Weights of a small spectrogram FSQ autoencoder: encoder num experts 4, trained on chords played on synthesised instruments.
Rows from block 5 of the decoder, named by matrix and row number. Rows with one number belong to one channel. Each number is 500 + 50 x the weight over its row's rms, rounded and kept within 0 to 999. All counts start at 0. Numbers have three digits each. After the name is the row's rms in percent of the matrix's.
# convs0: first 3x3 conv (decoder.decb.1.1.convs.0.weight, 128x128x3x3), inputs 91-97, a 3x3 kernel for each
# convs1: second 3x3 conv (decoder.decb.1.1.convs.1.weight, 128x128x3x3, transposed), outputs 91-97, a 3x3 kernel for each
convs0.29 066:500498500734709739499500500500500500500500500503504503500513508500500499500498498500500491500500499496500499500497498500501502503501500499499498505500558500572506499500500499500499453499499
convs0.30 058:502505519500330000499499498502590599500500500480492495499498498499499499500500499499500500500500500500500500497494498501501534499498499499490494501501501498500511500507502500544789500500500
convs0.31 060:499499499500500500499499500500500500500500500498497497500500714426449495499498652500498500427461498474431500496494499577504510499498498499498497500501500500445444500500500502501502513503502
convs0.32 054:499499533500500500500500500496496497492491487500500500500999813501500501504510540541501501525539501500500500500500500500500500458499345528510509500500500503502500540503500500500500500500500
convs0.33 035:499499499498498499500636624514511510502501501503503503500500487496497472499500500490498498500500501500500500498496498500500500500500500501502503496496495473501386501501501501501501500500500
convs0.34 036:500500346479499500500500501500500500495497497500500500499502505500500501646499499359501500500502500462500500502500500507503506511503522499445500500500500501482497499417483497421372498499499
convs0.35 189:500500500500500500445500500500500500500500500500500501500500501500500500499500512500500500500500500500494500500507530502501402500500539500500500500500499500500436501501500505507503500500500
convs0.36 043:492500500500500500500499421499497500500500500500500500499498500500500500516501501498450499500499499500491500500501501500500500500499500486500500497501500500500498501501500501501500501502500
convs0.37 071:523500501500501556602598948500500500486483500324500418500500500501501501505502501501503500500510502500501500500500500500500500499500500501500500491496497485499490500500500500500500501500500
convs0.38 054:467457400555500502500500500516500506501501501500500500500500500501500500501501501501501500504503426513527500564501500499500500499499499502505500475495564500501499482499499500500500500291500
convs0.39 230:509502501498497464506500500500500500500500500500500500500500500500500499501500500500500500500500500499500500498499500500501500500500501500500489505500429510500500500500502500540503500500500
convs0.40 024:503501501500500500373482486501501501500500500498492437498499499500500500504504506646502500505503501497499493502502504430496438499496494510502500999599502617500501500499500515500500301474500
convs0.41 162:500500500500500500501500500500500500500500500500500500112443500491488386500498500500500500489499499500500500500500500500500500500500500496500500500500500501500504500500500500500499500500500
convs0.42 037:501501499500500601499500500500500500461497499502502501501501284499482489499499498498496500500497500482493360498497499501501501501501501546514502623554512500509500500500609500501547499500500
convs0.43 041:499498500495499543443499499500408365500500500501501501500500500500500499502514559495497498499500500499500501501501501500499500494496497499498500499431475500500414443499499500500500501502507
convs0.44 144:500500500500500500500500500500500500498500500491494495500500500500500500500501501500500496500500500500500500499500500499500499499499500518500505502500500500478472492499496497499498496498498
convs0.45 041:500500500500500500500500501500500500499499499498498499499499498546539571502501482482501457501510501499580501500500500500501500500499496499498497501502498500503509501500499551498497500500499
convs0.46 044:500500500500500500502502501500500500499499499498499499500500500446500500491498499501501500500500500500559548499499499501500500499498500493497500458501544500499487498497502500500501499497500
convs0.47 032:496493498508503609466999459503503504500500500500500500498498499500500500502502503502501500498497499501547502498496496500500501500500499500500500505503503587501501498499497499568499499531553
convs0.48 089:501500500499500499500500500501501500503504502500500500388500500500500500499500500500500500502500500525500500500500499500500500500500500499497496499489495482501502499499500499499499496498499
convs0.49 063:500501502505518570500500459504503503500500500500500500500499500499416499501501501500513507464501519500504556498499500500500500498487500502592532500500110629500485499499499500494498500499498
convs0.50 223:500500500500500500500500500500500500500500500500500500502502502501501501502502502420399485430456500500500500499498561494492493464460467501501501502502502500500500500500500500500500500500500
convs0.51 042:512515512499499499908501502500499499500499499500500500500499499515500317499499338500500500501500500501501500502502503518511508506503504497498497593697500347198455496499499500500500501504499
convs0.52 046:504502502500500500500500501337486390210500421500500500501501501499499499482485482499500500500529516470500500504505507499499499502503503485498498431469486500500499499499499498500500493499499
convs0.53 056:500500499499500499500500500500500517501501501500500500500500499500500497498498492500480499500500499501501273502501501499500455501500500497499497466470436501501500500500500500500500479464499
convs0.54 093:500500500498498498503504504500500500500500704468469465500500500503501500499498496499500499501500500500500500473499499495499492500500500528500521508504500477500352501501501500500500500500500
convs0.55 062:500500500500500519494500500501501501500500500500534544500491494500500500500500501470464500500329500737486433499499499500500500500500499497437494500500501498488497502501501539500501501501501
convs0.56 092:497495499501500500500500500500500500498498468498497498500500500500499499500500500500500535497499536498500584502500501500500500500500500495499499503502500502519501507512500500500500500500500
convs0.57 037:499499500500499490482501435499499499501501501501501501502500500500500500499497499498497473497498376499497488499500499501501502496501494528503504503541502476496491499499499499499493498498500
convs0.58 053:500500500489467474500500500337494266500501501500500500499499499501501500512506503500500500501500500516501500501501517498498497511504508499500500499499518477451500499499499500500500500500499
convs0.59 060:501501513501501501500500500500500499500500500499498497500500500500500499500500500501501500439499498501501500501500383499499497502502500525504501500499562435498500499500500500500500500500518
convs0.60 049:501501501503501500500500500502501500486488500499499499574503503496476467500500500500500499500500514504590500500500501501501503499499500500500500502500500501500521499479499500499500499500500
convs0.61 122:500500500500500500500500500500500500500500500500500500500637647500500500500500646500500501501507500500500500500525500500500500500500500506501501488499480533500500510508501501501500435500389
convs0.62 241:504501500501503512468486500500500500500501504502503504529501503500500500500505514500500500500500500500500500499500498500500510499500498500500517495499500467500500500500500500500500503501500
convs0.63 041:500500500501501653528503546499499499502502502499499499501501541504522542500500499501500500502501501500498499499499500647499500502502502496498671497501501478493496499499499536507519500499498
convs0.64 060:551511516502508500497497483500500500500500500499499298499499499501502501499501500498487463501502501505503501500500506500487501500499517501497497500500495497499496498498497500500500500500500
convs0.65 048:501501501499497476500484423502503513502502502503504508253500500500499499499481437500586499500503499501502499501500500501500500506502502440498498499498499492503506500500500453498438501501519
convs0.66 120:500500500502502502500500500500500477518515501499498493500500500500500500504523501500500500500500500500500500487499493493493490500506502500501501374494496500500500500501501500500500501501501
convs0.67 069:767531572508502502500500718497498499501501501498498499498498454501501501500500500500501501506545505500500500500500500498493499500499500648569500480484443500510505502509501518500500510510501
convs0.68 045:498499500536510620500500500501502503500151000501501502497499494501512503501505500511501500499499499500500499491498500500499499499500500503501501540501501477500402500501501560511501501518663
convs0.69 135:500500500500500500565500500500500500500500500500500500508531872500500500500500500575504615533557689500509546500500500500500500500500500477489499500500500501501501500477500498489498500500500
convs0.70 211:500500500500500500500500500500500500500500500500500500500500501500510514500500500500500500500500500500500500500500500500500500500500500500502501500501500500500500493497495493500499500500500
convs0.71 117:500500500500500500500501500500500500500500500501501501544508513500500500500500500499471500493491499499500500509511522500500500495498499503501500500500500500500500500500500500500500500500500
convs0.72 042:500501416500501501500465304500500501502505506501501500513532512539501499519508510500500492501500501551504501500499500503501501500500500499498490516522499543504505499496499315502501469499498
convs0.73 062:499499499500500500500501720500500500499500500509549572501501501500500500000500500500500500500500500500500500499492268501500500493478476500500496634500500170501500500500500501501501528548535
convs0.74 084:500499499500532550500500500500500500500501501496500500431499499498421500500500500499500506499500512499499499499499500500500512503502523501501506477489498701501576501501500500500500577500499
convs0.75 064:500500500500500500055443365483479497478495499490491493499500500500500500499500566500500500500500500500500500500500500497495493500500500500499441500500500500500497495497498497498500500501501
convs0.76 402:500500500500500500500500500500500500500500500500500500500500500458475499500500500499492492490498496500500500500500500500500500500500500499497499500500500499500500500500500500500500500501504
convs0.77 045:504504502500500500650501501501501501501502502500500500501502527499497498500499499503503500553513500500500399499500500500498497502501501653579736500378163498567498499500499500500500497497496
convs0.78 050:499499499498498490503506524486500500501501501507506513485499499581507514499499497500509500501502500500501500629502557502500501503501510503501501645498499503571503500500500500501589498500500
convs0.79 067:500499499494453435499498499500500500500500500500500500651500499500500499484499485501499502503500504502501502500500486925499388458499500501547506352501501646500500500500500500500500499499499
convs0.80 206:500500500500500500500500500500500500500500500500500500500494497493483482493487494500500500500500500500500500500500504501502619500500500500500499500500500501500500500500500500500499500500500
convs0.81 102:487500500502504513500501510501501501500500500501501501476500500000507865500500500500500500500503500360500494500500500499500500500500500501501494501501501500499495701503501505502165549502523
convs0.82 145:500500500500500501026500343500500500500501501500500500500500500500500500500500500500500500501500500500500500505500500501500500501500500501506501503501500500500488500500500500500500500500500
convs0.83 062:497500499500500498500500500501501501501501501496495486500499499500500501501499498500472494500479501500453500500607500500500483501500500500500501500497499492487499500500501498498499499500499
convs0.84 051:500500498513509502500501501499499500502513511500500500533535521500503503499499499500500500487496488497500500500501501500496491500500499500500500669497498421427424500500500501500500500499499
convs0.85 065:500500502500500500501501495497497497499499500500499499500502500500500500502512501499500503500486500513500500501501500500501500500500500502500499633500362457449652499497490500498497499496498
convs0.86 031:500500500499500500500500499502501343500500448500500501501500500503523500503507501505507512479500499501501500500500501498499499474498498496500500493484469501500516500501500500533529788503502
convs0.87 044:514504509500500500510503499499498496505505509495496497500500500501501501378496497498498500502500500498454458500499499502501501502502503498495493298465469526500498528500609603501574500500491
convs0.88 056:500500500501501502500501601500499499711539537511505507468497498500500500503520502501500500503500499500500500501501436500500500498498499502503517423436500498497497502502502503502501545501500
convs0.89 214:500500500486500500500500500500500500501502505500500500500500500500500502500500499500476493500497497500497500503500500499498500503500500500500502486501501478500487500500506500507535500500534
convs0.90 061:498499499499499499499496500498499499500500500500500501499499498499499499500500499499500499499500499545501500499499999500500664499499893500500453524519505344463471511521520500500500501501500
convs0.91 061:500500500500500500500500500500500500504503503501501500500500500500500131501500500457491499491500500485480500500500056500500500500488466498490455499498452499610500501501502501500539500501540
convs0.92 080:500500500500500500500500500500500499500500500500500500559532500498487482500499499500500499500499498500500500500500500492494496499499498501501502500498497500500500503502501501501500506506535
convs0.93 050:500500500500500500500500500499499500500500500320500500498498498498497497500499499500500498500500500500500500499500500499499500498499497499501500527500500500499499500500499500501500500500500
convs0.94 050:501500501501500500500500501500500498501501500504504503503504509522517527500500500499498491501500499500500500498504499499500500501504502493455500562502502512501667499500499499999499692999501
convs0.95 155:514502500328404428497702499500500501500500500500500500474499498500500500500500500500505500499500497500500500500500500499492470500500500513509532500496497500500500534520500505505500501501500
convs0.96 026:505501600502502501500500500499499452504503501600502501503504500503504503500498497502500504511554506501500499502500499500633505504503501492502507389477499520499509500634500500507501499500500
convs0.97 106:500500500500500500500500500500500500501501501501501501500498478500500500500500463500500500500500500470405500497470490500500500500500499501500500519500500500500500500500500500500500501504521
convs0.98 069:500500499500500613500500503500500501500500500500500501530500500500500500569501500500502498500502500617506475504499499500498497502501500503518490497500481500499500519502500500500500501513500
convs0.99 113:501500501500499500500500500501501501499499499525503563499499499476491499500500530494499500498493498500500500500500500500500499523500500496498496552628536495199500500500500615502500519539500
convs0.100 065:500500500500501500501501501493486466500500500467476473474497480500500500509513506501501500501502501500500500500500510483491479499499499499500500500500500500487500500500498500500500501501501
convs0.101 045:501501501504503501501500500000272075563588595501501501500500500510503502505500500500500500501501500502501501491495496540511514499500500533502633500408409548507559499499499498498499502510517
convs0.102 066:499501500501502502500500500501501501535511518500499499502502502527500545503502503498500500479501499500502500619506501500500500498499500507515539501501251363460479500501501501501501500500501
convs0.103 088:500500500499500500500500500502504502500500500499500500497499499494499500500499495444260474501502503500500500500500500501501501500500500499499498499499498500500506500500500509505503500500500
convs0.104 290:500500500500500500500500500500500500500500500500500500500500500500554673500500500500499500488494493500500500500500500500500500500500500500500500500500501500500500500500500500500500498499499
convs0.105 034:502502501500500496499498499500500500501500500503500500501501500500500491500501500497498500499499501500577505499489498500491498500500500493495480499500503502500503502500500499498482499499500
convs0.106 050:499500499577504504555501501499500500500500500501502503499497482500500499499498488499499499499500498609504500502502504499499500472499500498498498506507502501500500500500500498746500469936499
convs0.107 063:501501501498213499500500554500500500499499457500500500501594501507529501501702500498492500500477500499499500499499500499500502500500501493497500501426501500473490500500406500499500500551501
convs0.108 028:543499498490499500500500500524528542500500500500500500496497488508501501502502502499498499500500500502500500499500497500500500500498483500499494500501488500432468544500500509500501528499499
convs0.109 090:501501501500492499500500500500500500500500500497497497501500500500500520499489498493500499496499499500500499501500502500500500500500501503502506465500517505500488500499499500499498500500500
convs0.110 037:500500500494470499500500500500500500502501501468482499499487499498499715490486500500461501500500500501500501499500500502503503499499499484501502399500500499500501499506979505617726504502729
convs0.111 053:501501501501501502500499500500499500501501501501500500499499499498496500500500500500502501499500475489500479500500499500498471501500498510521509501501512559499384502501502500500500498494480
convs0.112 082:500501500498347331499476392501500500500500500500500500500500500500500500500500488500500499546514500501501501499498500499496500500500500503535501490487464500500500500500500500500500500500500
convs0.113 149:476499499500500500500500500497498499499499498500500500550500500500500498503501501500500504499498500499448500500500500508507501501501500500500500500500468499502500500501500500500500501501501
convs0.114 060:500500500491489436451486297501525550496498496494495492501502501499500504499499499501505504509507504500510500500500500500500500500499500500500498499499500499499495502502502500500500499500500
convs0.115 060:520509500500500500500500500500500502441496497500499500501502511437485500475501502522507505500501502499498500461476479500499499499498498498493499499500500585514513500500500536500499500500500
convs0.116 103:500500501500499500499500500500499498500500500500499499501501564500501506501502500465368500478437490406470500499500444501500500500500498500500516505507500500500499500500467504501500500500499
convs0.117 067:495493489500500501499500500501500500520512513501501501479493501500500501447499500498477501499495500499490500500500500500500500496498498504504505501502526434494211512507501517504500570500500
convs0.118 116:553499444500500500499499499500500500500500500500496492500500500500500498501500500499500496500500500505500477501501501500500500501500506500499477422501614508500500500500547498499587499499499
convs0.119 046:500500500499500499500501519500500501499500500500500500499483484498491499500499500500532500499000999499500498498497499501500501500500500500501502502500502500452500504524502500595500482500499
convs0.120 036:499500501503501501654500556503504547500501502501501500498499498500500500501501500507502500500500500509501500500499499472481490503502504500500502502500500519502501500500500500500500517506508
convs0.121 094:499500499516555502500509637518508511506507543500513505502500500500500499486485500500500500472500499495500499511505501507500500504505501500500500500513510500504522508506503504500500500500500
convs0.122 059:498498496500500500500500501481499499503505507500501502499498496500500500500500500511499499500499500487497441405500547499548499496498498479476496470502499500631501503501501536502501500500500
convs0.123 031:500500500499499500499495495502502502501501501501501501500499475500491494510507502497498496504510502499499500498498498501500497500499499502502505498483494499501501500024502498488500497491501
convs0.124 053:500501501500637501573501501500500500488477488498498499500500500309500500514500636406264501500501500493500499500500500500500500500500499500499575505555543496500501500501501500500500499493488
convs0.125 027:492469450500500500500499498501500500501501501499499499501501501500500500501494461500499500499498503499498640501500502500491502501501501502499498497500498498500590496498518500499500496497500
convs0.126 079:500500500500500500500500500000000007500500450430500500500501500500498490480498475500500500527506506504503507501513524502502518501502502500500501498499493499499499499500500500502539500500500
convs0.127 048:487491496404498416500500500500499500500500500511501501499499486499499470500499486499500499505501504515505517493489489559499498505512504513510505410501525502501645499501501499500498500502256
convs1.29 079:502500506500499500500500500505509547499500500352510500500500500501502501500500524500500499488501502496499335501501500516500499453483427465500500500500500475489500501501501500500499500500500
convs1.30 078:500500501515500500516500514495500500500498391500500500500500500760548500500501500503503500500500501501501500500500499500500497500500500500499500503500000500500499264501500500500500500501500
convs1.31 096:498499501536529776498500500499500500501500496500500500499500500500500500489500500500832514502562535500602499500495499500500500501500500791938525513500500501500501000459500500500500500500500
convs1.32 045:499499500500500503499486499500587501511501511501501501501501501501501511502501501518501500502499498082486499156466490500500500147500355501500500500499463501500483498464469486493494500500499
convs1.33 073:501501501500500457500500500500500509500499500500501606501500500500500500499499499500500500495501502493486499500500500546501502499499500500500650500496393514531537500500500510505510500500500
convs1.34 061:499491498499499499620500500487499486499500498500500501494500501499500500499481501500385501500500504578502658489500469496501500500500500500497599499498491539501501500385500501505519500500500
convs1.35 132:506501479500500500496500500498500490500635399501503520493486485500500500499500491596517690533506501500500491445500501500484500500500497500500499500500500500500500500500498500511502500500500
convs1.36 150:463578500500494500500499500272531629500536202590506500500500500500472500500497500491500543502500497489468500500464500500501500478527500503508528500459489500500507500407500500476443492500500
convs1.37 167:293511000500528398500500500500444631528472515506500515551500500500510518500500500565500500515501544500500501500500500501500442500500499500500500515500500500500500500500500497500500500503504
convs1.38 123:433500418503501497501500500619501502459499466529500502500500487500381500501500500486428442772494500565500458500501799501500493502501500492494488392499500500489500500500500500500498501500500
convs1.39 119:483498497500500500523500500524501500409512330498500500500500500501500500503503500497500508500501500500468470503514500500500500505555502500499495567500500501500466532500500498489499452500500
convs1.40 051:999499499487500501500500500500449503503500500500499499499498500498499498498499500500500500499505499500500501500500501479488419513518514500500431500500500500504501500500500500500500533505501
convs1.41 086:500500499501500500501501550500500500500500501517534518500500500610500500617527500500500500771523500500500500496492490500500500500819547500501500500500500500500500515505501500500500500500501
convs1.42 082:500501404494500494500499541501488499500486498508573491471494500495483500501585508500393487445478500500500526500500513503499501498500545437471491499501508573555624500500500499494500486827496
convs1.43 099:499567496530532500564509506500457500500470569500442472500501500500500500491500499501503500500487544476500500504502517500500482500500500715500501500495500498500466500500500287500500500500594
convs1.44 146:501501501500500500500500500500509499517500500500501488500500500505500500500500500501500500500485489668499500522496507500500509504500500500503500547501409500500500500500500500500436500500500
convs1.45 096:497500498500500499500501500495626503493500500501690504530508500500500496500500497499503524521507501500500516500471499500496498500453466687504501505047363501491473500500570458499500500290613
convs1.46 096:500502500551500500499500500502512494502562501500504549499501509500500500500500409502501502650440499506485500397464502500500500463500487495499490796412489501500505500500500475243500500500500
convs1.47 105:502508474500500500500500500500500505773803500500516500531513514500499500500500500500500500500500500500500500502500501500500500500500500500500500500500476500500500500500500500500094500500493
convs1.48 129:500501467505500501500500497350839682501500091517501531500500504500500500500500500556466603421461489502500507451500631500500500498495500487500509500499499500500500500332697500500500506500500
convs1.49 071:500502596500501500501508490439499500500650687665469541499501500500500513542510501500499496221502532462313500327500499498622501500500257500501503514636499500513570436499500585500503500499499
convs1.50 308:500500500500500500500500500500500500500500500500500500500500500500500500500500500500500500500500500500500500500491500500500500500500500500500500500500500500500500500500500500500500500500500
convs1.51 070:506500500501500500500497500499505650500500469499488461500500500497499475484493499499567497488501599500500517553468442500500493539500500500501501485501501500492500500527507500501502474500499
convs1.52 092:503500519679512775499499498705500500619620500501501501500500500500460465563500500499499498500500500500500500498498499499494500501500500499499494500500500494481483500501501500552500500500500
convs1.53 055:500511500500503502499499500500471500497276500450435500501501500500500468501500500497506509499500521500500560487499500424378360375406330442499499500500500399486500501500534498485498498499263
convs1.54 119:500500500500500500500500500500282500107500500500500500500522669500500500500500500500500503500500500500500500499499498500500500500514523500585500500500424500500500500500500500500500497496497
convs1.55 074:500501500498500512499501518481463500370504499494502502498500500501500501500499500500435504525500501516503540500501497489500397501570500501499561504500502500489486493478564499497500500484498
convs1.56 071:500486500503489490499501501367500500490523501500490499508501411500500484508504498470507548500521504501500500611000471593500431502513501499574583499489503501489499640506499499498498499500500
convs1.57 072:533506501499411500475433463500497613499499313500500500501505500500500500500502524532500400591499500500501500500500500492500500501403500501534502459500501481491500467500500473278500500500500
convs1.58 078:500500500500500613500500500500498495500499500500493498500500500500500500501501500500488493500500500515500500500500500495487494500500490500500500500501500500500500500500500500500500500500500
convs1.59 084:500500500501382500499500503500492500503500500501500492507503500527503500501500497500499529503508499477500505502602500509500500540501504506562500602500498500500500498500500500502500497482500
convs1.60 052:499494497500500495476487483500501501612512545539501504500500500499495498500500500501513501500500499501499500508500511499281490500502500499500549499500500500499500501412500500500500502428501
convs1.61 065:501500500500508500500500500561501504507500500500500500500500500501501501568500500500483500502500501500500499572574506370500501505501500500500500500598529501500501617503531500495500501499500
convs1.62 102:483501500500499501499499500561496853500498475510500500500499500500500489500500500483410481505509457500499493500496500500489498503501564500481999490500501519502545500500421508500501499500498
convs1.63 086:493494498500500500499482499499500500531503500500506538500499486500500500500500500497500500500500500496502543500500500500501500500500499500500499507500999496500500500500500500500474496500500
convs1.64 112:501434500500370531500500500476567500469439500468500469500511570500501519500500500500495464427500749500500499509500501500499500499500500500500500500500492499544500502500500500499500494499485
convs1.65 065:499500500488501500500499359499499511501498493499500660500498497500492493500486500500494318319373236499499500348500500397500571501504501499499500499499437501501503497500500500500499500500500
convs1.66 067:496500486500501500499500499487499500501501509498500528501500503513500500500500500853500596422500498516500500321500500499499499500499483500500704500500500512500516500499498500500500499493500
convs1.67 102:500500501487500483500500499500452483500500504500500500496491500500500500500500500500500500564500381500500500481500500500500500500500526498499491295499481493484498497497494500449449500500500
convs1.68 079:500500500500500500500500500499500500760591500488500499500500500500500501500500500604606501500500491500497481500394398500500500500425489500500500500849500500500500500591509500503500500537500
convs1.69 092:500498582500491500500667500500500500436500500495500500500500501500500500500500500491731500424508502378500500579500500501483232500499421500500473500500499500500500500500549503634500500500500
convs1.70 060:500500500500500500500525501499499499500500500500499500500500500500500500500500500501500500500500500500500499500500500506510513500500500500500500500500500500496488000501501500395500500452500
convs1.71 126:500500500500500500500500500500500500500500500500500500500500500500500500500500500500500500500500500500500500500500500500500500500500500500500500500500500500500500500500500500500500500500500
convs1.72 107:492500500500500500500491499523544502555505502475501500500500500508500500500368500493446500437491401499498500560504538500500506500518600500501500500500467498500441500500500500313500500472500
convs1.73 056:501500501502470500500500504499500495499500502501501500500502910500500501500500545501498490491458500502500500555500500500500435628500511501501500499495499500500500504505500501502508492500500
convs1.74 079:514501532500500500499499499517500507499491500492479426493500500500500527493498500342485500500498500501504547489538498500501500500500500500500109533500494500499500500500505500500495500498500
convs1.75 057:499498499600499612501500500501517502500500500514507504498499500500500500500500622500506623505500500499499499496500539500538590500501501495499628499500500500500500501501501506548501500500500
convs1.76 079:499500495496499496500501500501502501447500500480496491499482498506500500500500548499500497499498483500500500493478500500499500501501519500512511497499499498499498499499498502501501500500525
convs1.77 073:502519503497717500499500499560502500545500500500650501500500411500500391607500308566501502660517506843593567500500490545500500699715500500500500499499437499491272500500489215500500463492422
convs1.78 102:272441349501501501500525518499500500499500500500500500500500500557519500500500500500500500500500500500500492500500493440443500500500500500500500500500156500500497378500500500500500500500500
convs1.79 054:500500494499640500503501500499510595480497499499584514509500503501500524500500500502519501511500480501620499501499501518514472491505544500500500500500427500500471500499501500499498449494498
convs1.80 067:292500490500500500500500500500501500500501500500507500500228500500500500500311500500500500500500500501501500495500500493500499500500500500504501500500500500500500503501503502508506501501500
convs1.81 078:521501613500400480500500498490499499509498442500489211499500503422495895499500500519502506412500503500499627500465489267500489501502687499500512501502537499532508500500494519503500540500509
convs1.82 147:337458500498492494500500500497500493500500500490492500500500500500495500500500500489500500500504519478500500499500498500500499564521500500522501500499500499500542500500500497500350440500436
convs1.83 078:500507500496501501500500500501502490500502493500501502533500592499427364498491500500482491495501506502501501470571243499508500401355467453501556499500500500505500500518509434499505500499499
convs1.84 051:500500500510501501498500499500500501625501499512500550500500501501501499466496481500499503500500500497500496519549502175501500501501500500448417487413503499499498515508501502501575500500501
convs1.85 089:528500501500502636499494499501500496594575501413517490497500545500504500500499500448498494496488492503500558500500499524512493500493495500501506496734533500499468411499500499222499501495492
convs1.86 120:492498500500500499419496487500509500500500500506500509500500500543500500500500500473057498529505500500499500512631524500500500539500503630569513500500426500500499500500500492499484500508500
convs1.87 063:500500500500499499500500500500500494500500500500500500498500500398500500500501501500500500501500496500500500494486497499499499500500500504509501500500500500500500500500470500500500502501502
convs1.88 089:517500532500500500500500500500500500512529542501500500499500459500500500503500500500497495500500501500500500499499496499492499501501502500500500500500500500500505500500442500500500500500499
convs1.89 128:392491494526500509495429500508500502512493493499499499520520500500500488501500498427503422486500531519539503500514525519508501500459500500500500502500412495500499500500500500501500500500500
convs1.90 062:500500500500500500500500500500501500500499500500500500512537503310500490500500500500501501500500499553500577485500456500500500500501117500500499500500500500500500492490500500500500500496500
convs1.91 060:497501142510501501501500576500500500469500507511501500481500500500500564500500500499499451501501501285500500492499499562500500499486341500500500487500500551500503500500500505500500500500500
convs1.92 082:500500500500500500501501501500500500500500500504501502500498500500499499500500433500500499500494481501500500505503501501500440555500500500500500500500500500500500492492500500500500500500507
convs1.93 072:500500500500501501509507510500560504500500500500500500500500500499499499500500500500500500500500500500500500500500500500500500510506514500500500500500252500500500500500500500500500500500500
convs1.94 052:504503518500497500504503516501503504499499499499501499475467429500500500508500500506500511502500501500498428500499500500409501501495501501433500500455381499499406501306501500500501501500502
convs1.95 121:500500500497500514496481321500500500476465481500624734500500500500500500500500500500500500500500500500500500500500500500500500499500500500500500500500500500499424500500500499429500502509505
convs1.96 070:441451497496499499497499528505500500500499500500500499500501514493500500480486332466503504500500492500499499500493499501500501501501510502506315501501473502657647499499500500500500500511501
convs1.97 069:500500428500499662500500504502513500507548502501498445501504501535504499514501500533529542999907817514629502501500499533500498501500500501497418500500499500501406500500500501500500513500579
convs1.98 178:500503500500502500493500498498574496471500118499501548500500500500497500499500500500468414613504509501456500500500612497481597493500500500525503699500199503500501511505500525246518500500502
convs1.99 080:500499586500500500500501556499500482497500465497497467492500500501501441499500429560499500551585491500516500498500500495500519500499498568500473500500501499491439501504562500500500501502501
convs1.100 082:500500500505502508498497493500500501659501556500500500500500500500500500501505501506503501500500500500500500499500500500500500500500499500500500366500498500500500500500499500500500500500500
convs1.101 085:500500500500500500500500500500500500668494878447529921500500499500500500500500500500500500500500500499416445501588519500499494500500500500501500501501501500500402500500500500500500441500500
convs1.102 051:472500502500455500506514500498497500494489437539499480517506500500500500501500500499500496586498490494495499498494456499416501500500499501500499504642909487492500500500500521501500500500500
convs1.103 035:500500500500500500500500500500500500500500500500500500500500500500500500500500500500500500500500500500500500500500500500500500500500500500500500500500500500500500500500500500500500500500500
convs1.104 126:500500501500500500500500500500500500500500500500500500500500500500500500501502502500500500500500500500500500499500500500500500500500539500500500500500500500500500369500500476500500500500500
convs1.105 070:500498500500500500500496499500500596500501502474499500497500500500496500500500500515502529525517503500500497499429500500500504502500500556500501543500514502504524500478758500500500500500495
convs1.106 064:500499500500500500492499500500500494505500500500501499500500496500500500478501500501491498501500502500499495500500500500501500488500500500497500500500500502501500500276500487500505499443500
convs1.107 108:500487578500499500500501508500501457500500499498451499503502512500500502500501519500563502500525515500500500500479494500500620388490501500522501500500500501500494499431452498500494499500500
convs1.108 076:497496493500500489485499500452498500502501509501501502500500501500500501500500500500500502499517540533499500501494376500500500501500499500500500500500500499500486496493500500501500500500500
convs1.109 100:500499388500500500500518505500483501500753516501479498500511500500500499495500498722604658499499506500500457500480438490499468506500499500500498523663500488500457564500500500500499471492501
convs1.110 086:026460191500500500501530500464500500418500500499500500500500500500500500500500500504543500500479444500500500500500500762628506500500500500500500500500500499500500456500500500500500430500500
convs1.111 146:500500488520500500500500500386500355505500563500509500500499500500500500500500516500505465480499576500500500500500588500500500500500501500445500502500500500500500500500500500500500500500500
convs1.112 197:500500502500478469529500500447557406467500500500500500500500500500500500500500500437501500604565403500501500512500517499500500500500503500500500500500500500500500500500500500500500500500500
convs1.113 075:501524500501500440481500481500470493745499438500568502499499500459498500500502500503499527207492499500496501498501498306506586463501500500509507500504496503505505482499500521499497468489499
convs1.114 129:500500500500500499500489492500499500500500450425500500500500500500500500500501501500500500501500500500498499496495499500500500500500500500500500500500500500500500500500500499499499513500501
convs1.115 060:499501499500500500500500500501488501500501519522500500500519500500500500499499491500502500500501498502502501500257499501500501645514617500500501493488495499500500502510501502500500500500553
convs1.116 073:486496533500498500501499489507515502496476502491399497512502495534501486498500500501551500470651339500532499507500498520501500512511500502500500502500536501498497521537489501500500494498494
convs1.117 064:500500501502500461500500490497500500500500501547501500500500500501501501489497498517500493500464500501500500502501502500498497500500500500500500500501500499494500500500523500492486423500500
convs1.118 144:500499457500496500500550500499488499407500487500501591499500500482500500500500500500501501501500474482496505500500546477510577500500526500500500499500500499495467500500501500473500500500500
convs1.119 107:432438500503542500501500499471512499412501500498500506500500514498476527499500500507500500436500500498500500468500516497500505500500500495500501500530501500500500501505500501500500502509500
convs1.120 054:500500500501501503563581510321499499383433207501504258499499495500499500501500629500500500499500500499499500500500500500500500493450395500500498503604501501500500499500501499499499497497499
convs1.121 097:496501396493500445500503502518500500277499497500500514500500574500500500499500430501500500571499501498500528500500500499500500512500500500500500500500500500500501500500500345500500497499502
convs1.122 119:500500500506500436501526501477500643500500500496509493500500474500501500507500500559481504530431506505500500513500449489424465500500512500500500493500464501500500500500500501502500500500500
convs1.123 115:500555500500500500500500500500500500487615500500500500559500370500500500500500500665500500500500500500500500346500550493500506500500500590500296500500500500445500319490452500499499500444499
convs1.124 068:501500500544652499501501500500537500500506587501500501509500500563499500659500500500500500499500500500500500523500501503500610501648629500500496500500500500449500500500499500500488499499497
convs1.125 129:500495442537500500595400502500500498500501302500500459500500499496500500447500500500501500506501504508500500500500545517501499567500499502500500499500407500500500500472500500484500500500497
convs1.126 138:500500500500500500500500500500500500500500500695536780500500500500500500500500500500500500501500500500500500500500500500500500500500500500500497500500500500500500500500500500500500500500500
convs1.127 081:500500491500493425499496441502500502431501511304501504500500500452499500537508521481500437500500404500501500500500785504500642500500500500500500500500500500500500499490500500388470500447479